A small image captioner, trained from scratch: trained on drawings of small networks of dots and links.
Rows from block 2 of the image encoder, named by matrix and row number. Rows with one number belong to one neuron. Each number is 128 + 24 x the weight over its row's rms, rounded and kept within 0 to 255. All counts start at 0. After the name is the row's rms in percent of the matrix's.
# fc1: MLP up (encoder.blocks.2.mlp.fc1.weight, 768x256), inputs 86-171
# fc2: MLP down (encoder.blocks.2.mlp.fc2.weight, 256x768, transposed), outputs 86-171
fc1.38 091 [ 63 153 219 139 141 136 129 142 126 135 126 124 121 118 129 113 128 123 125 130 164 119  84 112 129 135 106  45 107 127 136 142 139 141 120 128 116 125 149 156 148 126 132 122 152 142 148 104 114 144 131 154 119 114 200 143  65 157 127 152  54 143 143 133 115 146 119 157 131 129 107 188 115 123 147 114 128 151 143 127 145 120 125 120 128 171]
fc1.39 069 [ 56 117 255 111 141 142 140 131 131 142 134 119 115 140 109 101 105 120 129 133 158 112 110 111 130 129 118  26 111 138 154 137 129 125 110 111 122 122 136 143 139 142 125 122 130 140 153 112 121 119 148 135 141 125 206 116  83 154 138 119  33 144 135 128 135 133 124 144 156 144 124 186 110 124 138 104 124 130 126 136 140 124 127 122 141 161]
fc1.40 043 [119 129 117 130 149 117 138 204 130 150 126  59 122  85 113 133 107 115 124 144 146 140 112  98 135 158 126 113 122 178 131 102 140 132 110  95 140 115 114 159  82 121 123 133 117 173 142  96 115 126  98 116 169  89 123 115 119 122  67 121 128  96 152 142 126 140 146 158 125 128 100 163  96 133 149  95 127 132 150 100 134  97 131 118  98 126]
fc1.41 097 [ 83 146 176 127 153 144 136 112 109 141 131  91 110 155 132  56 101 127 124 145 174 100 114  93 119 165 106  96 123 152 166 177 124 142  93 133 137 119 145 170 131 124 138 129 128 155 146 102 137 129 110 153 112 127 180 121  63 144 108 145  69 142 155 133 140 145 115 157 159 145 102 176 102 102 144 106 150 111 120 120 135 128 166 127 126 157]
fc1.42 085 [ 55 145 210 133 135 149 125 132 117 137 139 111 116 124 122  89 100 122 120 139 163 107  98 105 107 135 105  50 122 120 151 140 140 120 126 125 134 118 135 149 146 142 114 109 130 152 144 114 119 121 135 166 128 109 191 142  75 174 124 139  56 147 148 123 123 128 129 141 148 133 104 188 110 116 152  99 118 139 141 127 146 112 144 109 138 170]
fc1.43 093 [ 46 126 197 157 127 134 146 148 128 122 127 119 124 118 128 107 134 109 143 126 161 130  78 125 113 134 103  58  97 146 149 124 146 146 126 138 126 146 147 103 126 129 140 126 116 138 144 101 126 150 131 145 121 109 186 137  67 158 128 130  71 145 127 121 122 138 112 154 139 130 147 197 135 119 155  98 144 168 154 118 145 126 150 128 127 155]
fc1.44 089 [ 53 142 205 138 140 146 133 128 116 143 144 113 106 114 108  80 125 108 146 142 167 118  99 112 116 135 119  59 111 130 152 128 124 150 110 129 135 133 133 137 127 121 107 126 136 144 147 108 124 149 139 143 132 112 200 128  76 152 119 135  61 129 148 125 136 128 114 162 152 121 112 193 116 118 155  78 134 146 137 133 161 118 134 111 122 170]
fc1.45 074 [ 94 127 255 151 120 156 121 130 123 147 151 135 108 118 127 114  95 121 130 138 153 127  97  96 124 126 116  75 120 134 124 121 145 113 129 112 125 124 133 154 138 123 119 126 139 153 134 109 108 133 142 124 121  98 213 133 104 179 137 140  32 142 149 129 127 135 123 143 139 124 119 161 129 116 138 108 115 128 138 134 125 125 128 118 118 175]
fc1.46 088 [ 59 137 202 136 140 140 146 142 126 141 146 107 121 131 126  77 129 128 125 126 167 131  99 113 122 140 104  66 107 137 148 147 127 151 114 133 122 116 152 140 145 139 116 109 126 158 135 100 127 151 132 162 135 116 189 123  73 155 126 146  61 137 146 123 131 132 121 146 147 123 101 182 108 114 153  92 130 143 141 122 147 123 131 113 105 163]
fc1.47 083 [ 55 138 233 146 133 140 136 138 134 131 133 117 103 122 139 108 106 113 130 137 154 115  95 107 104 133  99  49 105 137 147 137 114 128 120 122 141 123 135 149 144 125 121 128 130 149 147 113 117 138 150 149 128 119 189 134  88 165 134 147  65 137 150 121 125 144 128 138 163 125 109 176 115 125 139 114 130 141 141 124 143 117 153 125 131 177]
fc1.48 071 [132 140 131 154 137 144 145 120 111 120 161 139 136 182 145 111 134 101  91 124 144 133 144 133  88 149  95 132 166 140 111 142 153 100 135 131 144 113 157 167 162  67  80 166 152 121 120 129  96 111 136 111  99 152 151 115  98 134 155 159 100 154 118 144  95 151 142 151  93 144 123 156 107 121 112 144 123 103 141  70 147 111 140 124 111 165]
fc1.49 090 [ 79 123 190 132 145 134 149 152 131 127 136 130 113 104 132  99  85 116 133 134 158 118  86  76 104 137 125  78  91 146 147 111 118 132 111 115 110 144 166 130 148 122 102 117 145 157 151 111 121 149 141 110 131 105 204 125 106 150 127 136  55 145 136 115 113 127 136 176 134 127 103 178 102 137 151 126 116 148 129 147 135  79 124 115 148 177]
fc1.50 056 [101 120 162 170 138 138 135 111 151 145 136 137 101 175 144 183 141 110 131 108 162 167 147 131 110 106 105 108 156 118 136 102 137 129 136 126 112 101 108  68 170 129 142 132 115 146 158 120 120 112 139 145 167 119 137 124 106 168 141 133 106 155 134 125 124 131  98 123  98  96 128 168 146 110 146  59 132 103 160  91 137 154 108 121  94 163]
fc1.51 128 [ 81 107 160 110 142 182 108 146 155 142  78 104 156  96 135 118 126 159 139  77 133 150  73 133 132 154 129 105  74 130 155  96 145 144 119 135 136 124 151 108 124 139 183  69 104 137 112  72 152  97 116 133 140 140 142 146 107 136  89 111 112 139 142 111 172 134 126 133 162 113 140 170 131 119 154 109 141 172  95 145 112 154 127 125 139 107]
fc1.52 037 [105 114 107 125 116 111 136 150 103 127 148  75 132 120 145 123  80  93 131 183 159 122 100 114 112 144 100  85 107 160 142 149 145 117 126 119 179 139 117 150 135 111 117 117  90 171 136 104  94  97 127 148 116 113 129 129  99 123 104 141 128 106 155 142  55 129 122 143 119 145  73 149 120 107 133 106 119  91 110 119 106  78  79 116 153 149]
fc1.53 086 [ 67 139 224 142 128 155 138 144 123 134 145 101 113 126 125  94 102 110 129 133 166 113  86  95  93 137 106  68 116 133 153 128 123 132 107 114 131 114 132 151 153 122 118 126 143 154 142 121 123 138 144 142 134 114 195 138  90 151 124 140  44 146 148 129 123 125 127 158 142 135 104 176 118 111 151  85 118 133 142 122 140 127 148 120 117 187]
fc1.54 088 [101 120 190 115 160 150 128 133 103 136 140 102 109 148 101  73 102 121 113 146 152  84 110  91 128 142 111  96 137 153 150 151 111 133 102 120 124 114 123 182 113 138 127 109 110 158 139 105 139 135 133 165 126 122 181 115  75 150 102 143  67 131 163 121 145 136 128 158 165 157  87 174  98  77 154  74 126 107 124 109 135 133 136 129 102 143]
fc1.55 188 [111 177 134 119 152 170 126 100 141 142 110 133  75 154 134  91 135 140 146 134 125  87 141 101 152 112 147 126  97 148 144 144  99 159 124 127  96 125 112 165 123 134 149 115 146 162 174 100 148 123 106 159 106 125 138 101 124 138 132 156 111 197 113 150 123 118 114 149 166 140  87 144 137  99 134 146 147  96 136 124  92 142 119 145 131 133]
fc1.56 059 [113 136 113 132 124 112 164 178 117 139 118  69 118  66 123 110  95  99 121 154 155 126 109 106 125 136 140  96 135 172 148 101 121 148  83 118 121 132 132 147 113 126 119 106 107 155 141 118 107 132 132 106 158 112 129 125 107 138  68 133 132 120 161 142 121 110 127 159 149 116 105 134 134 135 144  95 136 140 130 105 133 107 129 101 131 148]
fc2.38 059 [122 135 179 127 136 124 149 158 126 111 141 121  87 144 133 112 119 125 120 127 170 120 127  95 121 119 111 125 174 152 127 141 123 124 131 106 119 128 165 168 145 132 104 135 130 151 148 118 115 103 132 136 131 108 224 124 103 138 157 143  68 130 160 115 148 115 121 154 125 124 105 146 103 119 145  95 128  75 143 123 125 101 133 120 109 193]
fc2.39 041 [114 129 237 126 137 112 142 132 152  83 128 143  92 145 133 145 114 136 135 117 156 147 120 116 130 134 122 127 164 154 132 125 117 119 137 120 124 129 175 142 154 131 122 132 117 141 128 116 131 103 153 126 137 113 219 145 119 128 159 146  75 124 131 108 136 112 117 133 120 118 113 132 127 126 167  67 131  83 140 127 131 129 140 120 118 150]
fc2.40 031 [115  84 160  97  99 129 107 130 150 125 128 158 110 129 116 146 145 158 158 164  82 152 127 165 120 152 141 158 122  99 136 117 139 119 153 116 109 128 143 136 130 110 149 123  91  57 113 161 114 130 119 129  89 108  97 156 143 104 161 154 106  86  64  99  92 113 149 109 138 138 184 138 141 148 177 102 124 118 115 126 107 124 163 121 123  85]
fc2.41 068 [ 99 135 202 111 139 142 150 122 147 111 141 135  99 150 137 118 121 128 137 118 170 145 133 111 155 128 110 131 124 151 120 131 144 130 128 120 129 150 179 159 142 136 133 132 128 161 138 116 140  93 129 152 134  90 225 124 117 115 140 139  61 147 146 116 176 119  91 146 129 115  97 137 143 130 197  77 146  95 146 143 129 134 117 119 129 144]
fc2.42 065 [106 119 187 136 131 129 132 135 131 114 139 123  96 141 135 130 115 123 116 114 174 131 124 116 119 122 104 121 147 161 125 128 139 128 129 107 135 126 163 151 151 133 119 136 119 154 128 119 123  84 130 144 143 104 242 135 113 128 146 128  62 127 159 111 142 112 116 146 122 120 101 155 126 109 157  77 123  85 151 118 113 126 115 113 119 172]
fc2.43 081 [123 131 183 116 135  98 153 151 129 142 154  99 101 131 126 113 109 120 115 149 145  93 131  85 112 138 134 132 162 127 151 134 116 132 127  80 124 124 133 170 133 131  58 150 159 152 147 137 125 125 146 129 138  78 204 100 122 122 149 148  88 123 138 107 139 122 132 160 120 157  98 151  95 133 153 110 115  98 105 145 140  86 129 115 136 178]
fc2.44 070 [101 125 196 130 138 123 145 152 136 109 134 126 102 149 138 116 120 129 128 106 168 130 126 109 122 130  99 124 167 146 121 137 132 133 132 114 124 119 165 157 144 140 103 135 147 140 130 128 121  99 147 130 129 105 228 107 106 137 153 143  51 147 150 107 138 122 105 146 122 134 103 149 123 121 160  96 133  74 133 119 129 119 127 124 122 179]
fc2.45 043 [117 111 152 120 144 141 139 121 119 114 139 113 103 134 146 136  98 131 110 123 180 116 114 110 110 146 115 134 145 180 137 114 121 124 134  98 125 144 146 153 141 140 128 127 105 169 137 112 130  90 106 140 147 105 217 137 121 125 162 127  56 110 164 115 147 104 121 155 130 120  99 135 114 109 140  72 117  85 177 102 114 129  97 116 103 160]
fc2.46 079 [114 132 212 127 142 120 145 148 138 111 136 125 102 160 127 115 120 128 128 117 166 127 122 112 130 124 116 130 164 149 123 142 127 124 124 109 123 110 166 162 142 134 105 130 131 147 131 122 120  99 147 127 131 102 236 128 110 130 151 140  48 148 148 118 139 126 118 143 120 130 108 140 117 118 161  88 127  78 131 117 129 112 132 116 119 184]
fc2.47 055 [112 136 190 127 140 124 148 153 122 110 142 122  83 141 136 124 107 127 122 124 164 120 129  98 112 136 111 119 153 154 128 124 122 127 125 108 131 133 167 165 146 132 100 129 131 165 147 120 118  99 131 135 142  93 208 132 105 137 152 142  59 126 153 116 138 107 115 148 129 123  99 147 110 106 155  81 128  76 136 120 132 100 114 122 124 186]
fc2.48 055 [106 123 172  90  76 126 138 137 136 127 124 106 110 107 112 128 122 133 142 164 162 133 127 103 138 166 162 120 119 141 129 103 102 146 139 125 125 184 133  91 145 154 131 121 109 145 127 109 146  89 162 139 152 114 182  96 131 137 135 122  79 115 192  90 179 114 114 128 141  88 128 124 114 143 159  76 154 118 148 156 119 160 135 125 120 106]
fc2.49 068 [122 134 200 115 145 120 146 124 132  80 135 116 114 122 144 138 109 122 125 123 167 148 108 128 121 125 108 102 156 166 128 129 148 129 119 110 108 133 184 120 201 117 130 130 110 172 156 134 117 132 168 104 146  98 236 172 121 119 138 121  66 126 149 108 136 121 123 130  97 112  90 141 132 127 151  79  98 135 166 143 115 110 147 105 130 145]
fc2.50 071 [148 129 240 106 121 104 164 148 126  99 156 135  84 154 128 131 131 145 116 146 147 132 136 132 127 129 144 143 169 142 150 149  96 120 126 106 118 121 162 136 132 141 106 144 127 141 151 132 118 116 138 119 121 103 221 129 121 134 130 135  41 117 137 119 152 138 127 127 107 134 114 115  97 133 132 103 120  88 130 124 135 106 146 104 108 147]
fc2.51 132 [137 157 168 114 105  91 146 126 130 129 166 104  95 136 108 113 132 111 104 221 111  83 148 113 123 147 141 115 173 136 158 135 102 107 139 109 116 124 108 169 134 140  86 151 145 142 152 126 100 137 165 139 140  79 142  94 130 143 125 138 103 137 149 138 136 131 163 127 115 163 113 132 100 132 153 118  96  85  97 157 139 104 140 114 157 159]
fc2.52 023 [117 117 160  90 121 114 149 155 159 123 121 148 108 138 121 141 177 162 146 135 105 128 139 140 166 105 182 148 135 101 139 124 110 116 142 149 110 125 132 137 157 127 144 117 112  94  84 140 140 131 140 107 152 164 114 135 168 120 142 140 166 129 119 131 168 109 150 108 153 147 178  95 139 215 148 164 106 126 103 129 122 137 134 150  95  88]
fc2.53 077 [112 127 201 130 139 118 150 136 130 103 136 119  95 152 139 119 111 126 121 121 177 127 125 104 104 134  97 120 139 161 126 122 131 129 110 111 130 123 167 152 143 131 116 136 114 168 128 117 124 103 143 130 145  99 213 141 110 119 151 136  58 129 152 112 129 114 116 143 131 119 105 152 122 111 173  69 118  91 153 103 124 120 122 105 113 160]
fc2.54 053 [ 94 126 188 113 143 144 161 145 168 109 139 138 104 151 133 129 127 137 153 114 188 144 127 115 147 122 112 132 129 134 122 125 152 124 140 114 126 128 196 131 153 139 145 124 118 150 140 117 150  67 117 145 138 100 218 127  94 132 135 135  69 179 135 117 178 114  91 143 122  99 108 119 153 122 179  79 153  96 142 126 119 147 139 111 138 125]
fc2.55 218 [135 100  61 130  89 130 102 139 123 136 109 120 154 111 119 143 149 131 147 106 114 135 106 151 152 130 128 122  89 110 141 115 125 110 103 136 143 132 107  92 113 120 139 111  96 119 129 116 135 122 142 150 132 164  70 150 120 162  57  97 186 121 149 102 160 146 108 121 138  87 143 136 126 129 124 112 140 187 101 158 144 151 158 153 128 109]
fc2.56 040 [125 101 156  73 104 129 119 134 150 136 149 178 108 135 109 161 163 160 144 157  95 131 149 137 124 139 157 188 147  93 147 146 128 119 157  98 103 123 143 118 143 126 146 123 100  90 113 151 133 125 134 129 121 128 112 145 125 113 146 171 116 109  66 121  97 126 163 121 150 137 153  88 127 112 147 107 101 135 101 108 128 154 175 112 106  75]